python train.py --train_examples=203450 --image_size=64 --crop_scale_min=1 --activation="relu" --depths=[2, 2, 2, 2] --kernel_size=3 --stem="deep" --widths=[48, 96, 192, 384] --momentum=0.95 --nesterov=true --batch_size=384 --final_lr_fraction=0.05 --adamw_weight_decay_other_params=0.01
Rows from block 3 of a small multi-label image tagger, named by matrix and row number. Rows with one number belong to one channel. Each number is 128 + 32 x the weight over its row's rms, rounded and kept within 0 to 255. All counts start at 0. After the name is the row's rms in percent of the matrix's.
After each channel's rows are labels from the 100 images, of 14848, where the channel reaches its highest value: "top examples" is what is common among them. Only what is clearly more common there than usual is listed. The data: cartoon faces. In brackets: how many of the 100, against the usual share in percent.
# convs0: first 3x3 conv (model.blocks.3.convs.0.weight, 96x96x3x3, each kernel summed), inputs 0-95
# convs1: second 3x3 conv (model.blocks.3.convs.1.weight, 96x96x3x3, transposed, each kernel summed), outputs 0-95

convs0.55 091 [ 83 106 115 133 112 151  94 124  99 168 103  55 151  64  87 123  74 119 174 112 106 184 135 137  94 106 130 188 125 107 117 137 129  57 155 124  98 114 116 130  81 146 171 154 107  99 131 138 132  96 146 107 117 122 124 101 139  71 131  89  34 105 110 110 118  79 104 117 158  82 118 113 180  68 139 145 118 161  70 122  85  91 133 113  86 155 117  81 184 141 109 117 167  90 146 131]
convs1.55 092 [228  84 186 144 142 117 120 114 134  71 138 161 132 138 191 147 145 161 106 111 118 144  78 144 151 127 111 145 109 155 176 142 124 114 105 161 156 182 117 141 103 171 111  87 130 171 122 101  89 182  52 139 102  97 172 140 156 175  95 118 163  89 151 122 122 124 112 102 103 131 204 196 152 149 195 104 154 137 119 156 158 144 153 139 116 153 157 121 151 151 180 111 147 132 145 100]
top examples: short hair (37 vs 14.5); cap (27 vs 10.2)

convs0.76 095 [143 148 157 119 116 112 107 128 220  80  86 109 153 145  96 118 153 106  68  84 139 112 114 108 152  66 121 148 129  98 141  85 122 131  71  80  83  87 110  65 139 141 157  90  84 153 177 117  82  88 157 136 141 127 105 161 165 111 105  41 121 154  96 169 116  93 152 137 112 127 119 101 127  98  98 104  48 118 140 124 127 130 181  94  90 109 117 160 116 144 107 109 172  83 136 154]
convs1.76 079 [ 79  98  98 140 124 117  96 163 112 134 144  92  96 116 235  94 203  97 145 153 189  95 144 112  62 130  85 134 128 126 143  98 152 120 120 152 140 122 139 153 127 110 119  94 166  87 132 138 138  92  94 106  96  99 108 157 111  68 118 210  89 113 148 108  97 120 104 115 175 123 163 130 139 115 126  98 126 190 124  63  96 149 118 143 119 194 140 127 106 178  83 147 162 100  90 133]
top examples: short hair (36 vs 14.5); teal hair (32 vs 5.9)

convs0.92 198 [124 122 113 120 114 132 104 143 125 110 138 144 111 143 143 120 105 129 138 107 128 143 117 144 141 145 132 153 143 121 108 146 126 104 123 103 162 129 151 135 124 127 123 131 118 120 143 125 129   0 133 125 131 128 129 123 154 145 122 118 130 139 124 152 132 138 115 134 128 129 119 143 119 107 148 128 122 114 112 134   0 124 122 134 111 126 119 123 137 150 108  82 150 132 130 120]
convs1.92 154 [114 137 236 182 142 111 135 116 148 119 121  90 138 137 146 134 104 122 174 145 132 126 122 115  44 114 131 108 125 137 130 129 108 201 119 135   0 143 112  95 152 184  98 141 113 148 121 146 111  57 132 115 132 112 132 128 113 105 111 114 127 130 170 135 152 117 127 146 105 102 182 109 158 156 138 123 121 224 120 153 193 129 132 110 155 125 129 166 115 114 167 151 127 126  87 132]
top examples: blue face (99 vs 14.3); beard (89 vs 20.1)

convs0.83 107 [ 97 180  82 151 111 117 133 147 113 135 134  47 194 122 104  81 116 113 144 160 100 112 133 129  71 119 119  71  91 186 138 161  87 119 179 133 117  72  98 190 143 147 114  76 112 150  86 143 130  84  87  96 122 136 122 146 168 105 141  93  92 190 140 116 114 144  98 154 154 143 126  69 113 159 123  99  87 169 132 146  99 174 123 110 144 139 139 179 109  59 145  76 155  92 143 118]
convs1.83 105 [ 83  92 124 112 100 124  79 157  75 131  90 127 113 132 161 128 113 132 105 137 132 100  61 118 107 118 191 130 121 105 130 100 124 107 136 147 125 104 122 129 115 136 121  90 130  23  94 143 116 161 123  91  67  84 140 107 119 141 117 160 133 111 138 120 123 171 138 103  79 137  68 118 127  86 111 166 194 109 113 120 136 217 170 141 130  93  85  95 134 167  96  89 162  59 111  58]
top examples: neutral (51 vs 12.5)

convs0.87 075 [123 104 131 117  97 135  87 102 158 175 101 150 112 111  80 111 105 132 157 120 194  77  79 143 117  83 144  70 148  72 139 157 110 135 153 123 149  90 103 134 111 117 125 140  76  90  97 145 120  89  85  88  95 126 140 115 136 145 110  82  90 130 155 128  82 126 125 216 147 121 175 128  74 151 192  90 141 108  43 146 102  86 122 118 154 121  83 131 118  54 135 127 178 141  95 117]
convs1.87 133 [128 125 124 137 174 122 168 171 110  96 124 100 135 182 104 103 136 105 130 108 127 138 118 127 119 172 100 118 131 156 123 111 102 135 111 123 120 130 104 147 152 157 138 117 133 132 106 115 131 150 125 127 118  81  42 112 120  89 136 109  94  86 104 146  98 114  88 116 101 151 131 118 125 116 109 123 123 139 231 166 169 154 119 120   0 125 255 122 110 128 144 122 115 134 136 110]
top examples: earrings (100 vs 20.1)

convs0.49 100 [128 103 160  95  62  95 109 102 140 106 140 135 138 143 151  61 110 120 197 193 149 114 118  63 121  86 105 146 114 146 125 155 142 108  88  54 124 130 113  62 134 169 112 160 121  79 152 110 106 129 113  97  61 148 114 114 139 115 141 121 111 184 114  88 145  57 130 106 114 107 104 145 177 106  67 146 150 120 117 157 138 133  95 156  72  98  82 211 169 127 123 144 144 131 141 118]
convs1.49 085 [143 102 132 100 128 127 113 114 153 119 149 134 122  67  77 168  99  93 123 136 132 162  96 151 173  98 122 198 211  63 197 184 128 205 165 118 133 177 106 163 131 155 171 138 116 152 106 146  95 116 119  91 147 119  61 163 154 150 130 114 173 135 135 141 123 171 109  91 146 111  84 164 172 168 195 154 136 113  97 147 127 113 100 115 115 101 133 118 149  59 115 117 132 132 155  99]
top examples: moustache (65 vs 19.9)

convs0.32 095 [ 21  76 110 149 151 116 123 110 147 188 158 123  98  60  76 119 107 173  97 130 115  80 140 107  88 167 107 119 173 126 139  99 171  89 149 129 127 134 157 165 159 145 137 143  52 135 109 146  79 142 132 135 153 114 130 103  55 107 108 119  79 125 146 160 141 102 103 142 120 147 132 179 150 101  89  88 113  96 101 102 131 165 116 129  84 154 170 125 166 182 117  89  86 105  93 107]
convs1.32 109 [129  48 134 124 109 131  64 115  47 122 117 142 174 150 139 128 124 156 136 124 107 115 154 126 141  89 121 161 150 159 118 135 122  86 169 121 148 146  89  96 101 114  90 168 138 154  81 179 145  95 112  75  91 138 102 124 116  85 166 139 161 116 153 144 157 130 163 153 150 120  55 175 128  59 138 199 144 160  90 100 100 156 106  62  85 123 117 205 134 139 120 151 148  91 161 123]
top examples: looking right (77 vs 33.2); beard (50 vs 20.1); laughing (44 vs 13); blue face (37 vs 14.3)